{
  "arch": "transformer",
  "model": "audio embedding model",
  "dataset": "short pieces for a synthesised band: melody, chords, bass and drums",
  "train_examples": 26041,
  "n_mels": 40,
  "hop_length": 160,
  "input": "log_mel",
  "spec_augment": true,
  "win_length": 512,
  "targets": ["key"],
  "num_classes": 24,
  "embedding_dim": 64,
  "norm": "layernorm",
  "norm_position": "pre",
  "activation": "relu",
  "head_dim": 32,
  "fused_qkv": true,
  "bias": "all",
  "qk_norm": false,
  "layer_scale_init": 0.01,
  "parallel_block": false,
  "moe": "top_k",
  "num_experts": 32,
  "moe_every": 1,
  "expert_mlp_ratio": 1,
  "experts_per_token": 2,
  "shared_expert": false,
  "subsampling": 4,
  "layers": 14,
  "width": 128,
  "positions": "learned",
  "pooling": "class_token",
  "am_softmax_margin": 0.2,
  "am_softmax_scale": 30,
  "residual_init": "none",
  "optimizer": "soap",
  "beta2": 0.99,
  "lr": 0.0018,
  "beta1": 0.95,
  "shampoo_beta": 0.99,
  "eps": 1e-08,
  "precondition_frequency": 10,
  "max_precond_dim": 512,
  "one_sided": false,
  "adamw_lr_other_params": 0.0019,
  "grad_clip": 1.0,
  "ema_decay": 0.99,
  "steps": 8100,
  "batch_size": 128,
  "epochs": 39.8,
  "lr_schedule": "cosine",
  "final_lr_fraction": 0,
  "warmup_steps": 240,
  "weight_decay": 0.2,
  "adamw_weight_decay_other_params": 0.01
}
Rows from block 4 of a small audio embedding model, named by matrix and row number. Rows with one number within an expert belong to one neuron, the router's apart. Each number is 200 + 30 x the weight over its row's rms, rounded and kept within 0 to 999. All counts start at 0.
After each expert's rows are labels from the 100 clips, of 14976, where the router gives the expert most weight on average: "lies over" is the class under the peak. Only what is clearly more common there than usual is listed. The data: short pieces for a synthesised band: melody, chords, bass and drums.
# router: router (model.blocks.4.mlp.router.weight, 32x128, trained with AdamW), inputs 0-63
# up: expert up (model.blocks.4.mlp.up, 32x128x128), inputs 0-63
# down: expert down (model.blocks.4.mlp.down, 32x128x128, transposed), outputs 0-63

# expert 16
router.16,154,213,227,144,207,205,177,181,184,225,185,192,230,202,161,181,192,191,181,181,205,199,172,193,201,187,197,206,165,219,167,183,227,154,256,165,186,227,199,226,177,221,165,168,180,146,185,195,199,220,170,229,193,193,224,203,285,148,191,210,210,185,180,148
up.13,202,260,261,162,154,195,245,175,171,212,214,221,193,240,207,239,249,202,218,213,193,222,216,202,266,206,215,138,164,213,201,188,226,187,241,205,201,207,176,176,206,197,206,234,209,186,207,209,208,209,158,231,205,238,221,173,186,175,255,209,151,228,242,184
down.13,243,170,156,201,193,170,192,131,188,184,170,172,232,224,165,196,218,217,217,240,204,170,199,227,182,183,183,198,211,197,180,212,199,195,135,209,263,240,202,230,264,207,233,169,269,244,190,202,218,163,228,189,121,231,196,164,176,153,217,211,173,198,195,199
up.14,256,187,174,184,222,212,165,187,162,150,210,162,183,172,214,232,165,196,217,195,198,216,218,276,169,213,165,204,219,200,221,134,228,219,226,182,157,185,173,192,209,190,187,180,224,190,213,195,188,201,219,175,122,195,227,237,188,186,188,179,157,191,207,288
down.14,197,198,234,158,209,187,162,186,242,174,214,209,131,215,174,186,245,189,191,208,159,219,171,212,208,208,181,211,224,185,189,198,179,220,226,218,130,223,225,236,154,225,140,225,132,256,178,210,223,253,215,163,142,148,195,124,214,198,160,189,180,183,180,226
lies over: E major chord

# expert 9
router.9,208,235,172,151,149,202,193,233,187,264,203,189,202,174,157,208,213,233,184,186,184,204,231,212,198,166,209,213,220,238,160,207,206,230,183,197,184,275,123,187,177,219,217,230,211,209,202,228,251,173,165,184,179,199,176,161,129,188,237,156,169,173,221,218
up.13,195,122,218,205,260,135,152,225,187,158,193,166,179,189,180,224,201,210,247,208,205,204,169,192,237,192,185,178,181,190,195,196,249,201,208,179,198,195,245,194,216,225,156,190,235,166,169,184,221,192,219,175,180,192,257,244,193,185,180,230,172,118,242,200
down.13,223,187,164,199,207,208,166,206,258,231,203,239,251,235,172,207,230,216,196,197,217,267,165,233,232,236,211,215,203,250,213,199,230,205,178,197,198,252,217,207,190,163,187,264,175,228,186,164,247,128,215,225,183,218,172,217,186,226,168,237,222,174,195,156
up.14,213,231,174,169,203,207,179,202,211,184,176,233,221,178,176,166,203,236,193,202,188,199,190,192,165,194,183,181,184,231,157,210,195,168,198,190,131,136,227,147,234,186,151,175,188,262,192,157,206,199,192,204,163,213,152,187,171,174,251,155,234,180,262,215
down.14,241,199,212,226,171,163,204,222,209,183,184,225,194,155,221,168,189,207,151,196,209,220,244,158,205,207,246,267,220,178,214,165,204,215,190,231,200,151,204,188,191,124,154,236,214,224,228,217,206,175,234,194,212,127,171,179,176,183,210,172,201,199,245,101
lies over: F# minor chord

# expert 20
router.20,266,213,194,148,191,157,214,206,180,215,175,170,204,213,199,134,172,163,184,147,143,228,230,183,156,255,197,226,175,176,148,175,192,228,226,223,175,182,186,170,185,201,216,151,185,238,199,204,176,178,225,210,199,184,175,196,214,165,244,157,200,177,161,271
up.13,175,174,170,153,203,209,239,171,179,156,181,198,155,162,256,222,225,198,157,215,148,170,137,183,188,243,215,178,224,205,179,164,191,176,193,234,176,220,237,207,241,189,224,225,249,214,206,208,197,209,153,204,198,194,222,242,217,212,179,198,195,228,249,184
down.13,188,183,179,195,226,198,179,173,199,192,198,186,237,208,120,182,224,236,186,227,251,168,234,222,191,157,214,163,200,167,245,196,199,258,190,171,167,221,160,145,278,172,234,213,225,210,207,181,194,247,186,192,238,236,185,192,192,278,206,163,214,166,181,182
up.14,208,179,205,156,218,189,201,206,227,180,197,151,202,218,192,143,219,239,209,256,255,185,251,179,146,176,170,245,138,167,201,177,190,203,219,167,214,164,235,173,179,178,212,212,217,176,209,198,211,213,181,151,172,174,206,208,160,211,207,172,264,181,238,177
down.14,178,259,245,184,198,213,234,214,211,155,199,192,203,171,166,215,167,234,246,175,220,262,187,180,143,232,213,213,153,177,211,229,202,199,251,201,205,192,180,223,247,223,198,219,184,188,195,184,165,207,151,272,241,137,215,190,207,216,185,231,168,215,221,203
lies over: no chord

# expert 31
router.31,186,171,198,115,181,181,158,210,152,183,179,205,187,163,219,231,178,174,170,203,227,199,176,175,163,207,208,184,186,194,141,188,190,170,222,181,252,154,171,168,194,183,234,270,232,204,225,208,221,150,229,176,201,236,220,251,126,179,208,189,184,178,149,229
up.2,188,203,152,183,182,228,175,226,183,178,209,212,221,230,211,215,176,219,145,210,318,182,198,250,237,211,219,198,183,231,202,215,169,212,155,213,201,161,194,242,196,237,221,245,200,145,167,204,240,184,146,237,218,194,216,214,201,222,171,216,234,185,242,233
down.2,194,181,178,221,195,221,215,244,274,183,227,225,220,166,124,189,200,192,176,152,171,154,198,167,223,244,250,141,171,177,211,183,170,185,187,206,199,211,192,192,224,230,191,186,196,234,177,227,164,137,238,180,171,178,216,246,197,197,202,201,151,189,176,190
up.3,204,226,193,230,189,217,187,236,181,210,229,183,162,215,190,144,193,186,221,215,206,230,153,167,180,228,179,238,197,251,196,199,239,216,234,175,196,170,174,212,200,180,186,218,231,161,184,268,207,189,196,182,197,151,272,165,208,177,223,244,207,177,190,239
down.3,190,208,207,154,184,166,219,227,193,216,219,180,231,214,208,184,177,181,207,200,171,200,151,163,166,224,182,169,172,209,152,204,174,158,206,159,217,228,288,218,222,178,186,161,179,192,212,206,206,260,223,230,161,222,118,272,246,184,202,172,229,201,166,145
lies over: no chord

# expert 6
router.6,180,197,191,193,145,175,181,232,195,219,203,149,236,189,191,178,165,188,196,233,207,255,198,245,155,211,196,246,204,211,178,209,220,207,263,187,215,227,141,140,177,212,195,167,273,143,232,190,176,188,187,207,232,178,191,182,249,214,136,176,222,236,145,171
up.13,145,158,204,199,187,209,158,217,189,196,203,184,241,223,232,187,200,242,178,227,189,238,173,214,166,193,205,193,227,182,192,224,250,214,198,138,186,213,199,259,176,272,223,194,215,245,193,226,172,181,180,199,144,216,203,188,223,196,208,119,190,132,231,185
down.13,214,191,183,205,209,262,224,212,200,161,220,206,168,221,192,160,257,158,293,210,188,177,173,229,212,181,223,195,189,204,162,229,219,158,182,207,187,275,186,182,209,224,153,185,193,222,138,204,152,180,163,157,189,231,185,145,190,209,230,193,176,181,195,248
up.14,205,269,239,218,240,193,168,278,175,275,189,190,199,236,216,168,251,233,260,196,183,205,199,191,194,185,172,203,182,230,245,150,211,202,161,181,278,170,231,190,172,177,207,263,233,200,181,147,172,228,231,231,189,192,195,172,193,202,147,181,206,188,259,168
down.14,177,201,204,181,243,222,203,214,188,198,200,191,206,172,201,199,176,176,264,210,250,248,191,156,207,191,204,256,212,210,215,171,214,180,220,224,205,253,248,221,186,171,209,253,147,178,197,161,236,217,169,110,164,192,251,246,210,220,183,211,213,237,222,257
lies over: A major chord

# expert 23
router.23,187,189,201,235,188,199,220,240,165,181,186,198,160,213,181,241,206,171,200,181,195,154,225,210,198,213,198,173,197,169,170,205,219,162,144,174,195,159,214,157,202,202,187,156,166,137,221,174,176,187,248,183,157,140,183,183,172,248,206,208,177,185,246,191
up.2,230,240,185,173,232,156,234,191,214,180,170,212,196,225,206,241,215,230,212,187,194,184,195,203,182,220,174,215,263,270,223,201,239,176,219,275,225,149,185,223,195,164,184,141,230,185,187,180,173,222,211,250,193,202,188,193,222,227,220,220,149,214,197,217
down.2,197,187,189,157,188,208,160,202,175,183,209,207,205,183,203,169,167,171,229,232,215,203,244,160,224,254,181,202,179,194,227,172,221,215,206,189,280,223,159,220,194,201,239,246,152,189,149,182,186,201,243,168,226,165,194,198,202,213,182,190,247,188,255,143
up.3,200,240,252,218,202,223,165,183,195,186,205,220,182,105,195,196,219,245,184,167,197,215,180,252,219,224,231,184,246,168,213,243,238,151,153,215,192,188,231,182,202,216,191,233,162,148,237,205,217,258,192,231,182,166,207,190,222,178,191,188,218,214,216,173
down.3,254,209,225,199,202,200,162,174,196,162,178,202,260,184,149,212,243,168,241,223,193,193,173,144,150,184,212,194,171,225,222,165,198,197,194,186,242,177,226,161,168,168,147,197,180,193,209,180,215,219,180,221,192,251,203,167,235,210,175,233,161,210,202,252
lies over: C major chord

# expert 4
router.4,241,210,165,225,178,187,199,184,155,227,236,171,195,200,161,154,195,228,171,186,249,198,221,201,236,197,224,280,169,216,186,178,201,193,192,189,167,235,153,165,186,199,177,175,216,212,199,181,191,178,240,177,169,186,189,163,183,207,191,268,226,237,182,199
up.2,183,216,163,201,216,201,217,196,217,182,182,202,192,245,216,203,202,226,181,234,220,257,170,188,157,198,154,178,216,278,183,161,231,221,222,234,207,167,190,210,252,152,221,183,239,162,219,191,193,227,226,185,195,211,226,164,261,176,192,142,202,156,234,180
down.2,198,177,204,190,246,153,196,206,223,188,232,205,234,163,215,203,191,129,251,192,224,187,220,169,188,229,199,236,179,179,259,281,225,175,208,257,219,199,196,186,172,159,215,234,134,189,186,262,201,206,126,228,171,202,207,223,191,232,184,189,198,247,195,235
up.3,195,205,178,164,235,163,199,197,201,158,222,191,210,217,214,187,178,203,195,189,221,227,187,165,162,160,198,181,216,254,172,194,153,257,202,184,212,214,171,237,217,197,208,176,245,213,268,196,170,181,174,176,166,204,241,243,272,214,170,222,196,176,194,214
down.3,225,195,224,188,248,188,148,230,166,236,202,191,171,242,248,234,256,196,163,224,200,180,160,284,201,176,252,253,233,225,174,221,191,159,180,168,236,221,182,207,210,198,171,202,217,194,173,204,213,150,152,253,170,211,229,203,193,176,171,192,204,207,205,203
lies over: A# minor chord

# expert 14
router.14,247,238,228,183,188,164,206,194,156,193,149,197,190,191,188,212,205,167,197,216,183,236,150,246,154,209,193,212,204,216,124,173,242,188,253,216,196,214,221,182,136,166,198,191,215,159,209,242,184,146,232,195,244,185,197,177,211,153,185,148,252,186,165,194
up.0,181,245,172,186,197,185,207,134,189,186,199,172,180,195,195,225,120,173,228,131,203,228,180,192,162,222,203,201,177,166,197,232,143,251,174,208,170,224,225,202,191,180,144,135,199,194,243,203,141,228,256,221,221,199,194,278,215,241,164,204,200,187,209,234
down.0,278,131,208,216,164,207,223,204,161,179,188,154,191,216,246,229,197,162,189,197,197,218,203,234,208,224,188,166,229,130,203,164,164,149,213,217,201,228,173,235,164,200,219,201,183,221,251,173,206,195,169,260,196,215,198,273,149,192,226,233,193,223,176,214
up.1,153,132,206,219,174,170,162,202,201,173,168,219,167,183,150,166,290,180,208,196,160,230,242,190,213,176,173,189,194,178,216,246,137,196,195,208,229,195,201,184,196,215,210,251,135,172,186,175,195,167,220,225,211,241,172,236,192,199,192,198,215,176,219,225
down.1,236,227,226,186,277,245,181,206,197,176,214,160,170,207,225,249,232,211,198,218,215,185,155,131,169,229,166,212,217,194,225,192,222,168,170,190,198,246,243,209,230,195,185,218,264,228,181,211,183,205,234,213,231,141,219,137,198,163,198,178,236,233,202,219
lies over: C major chord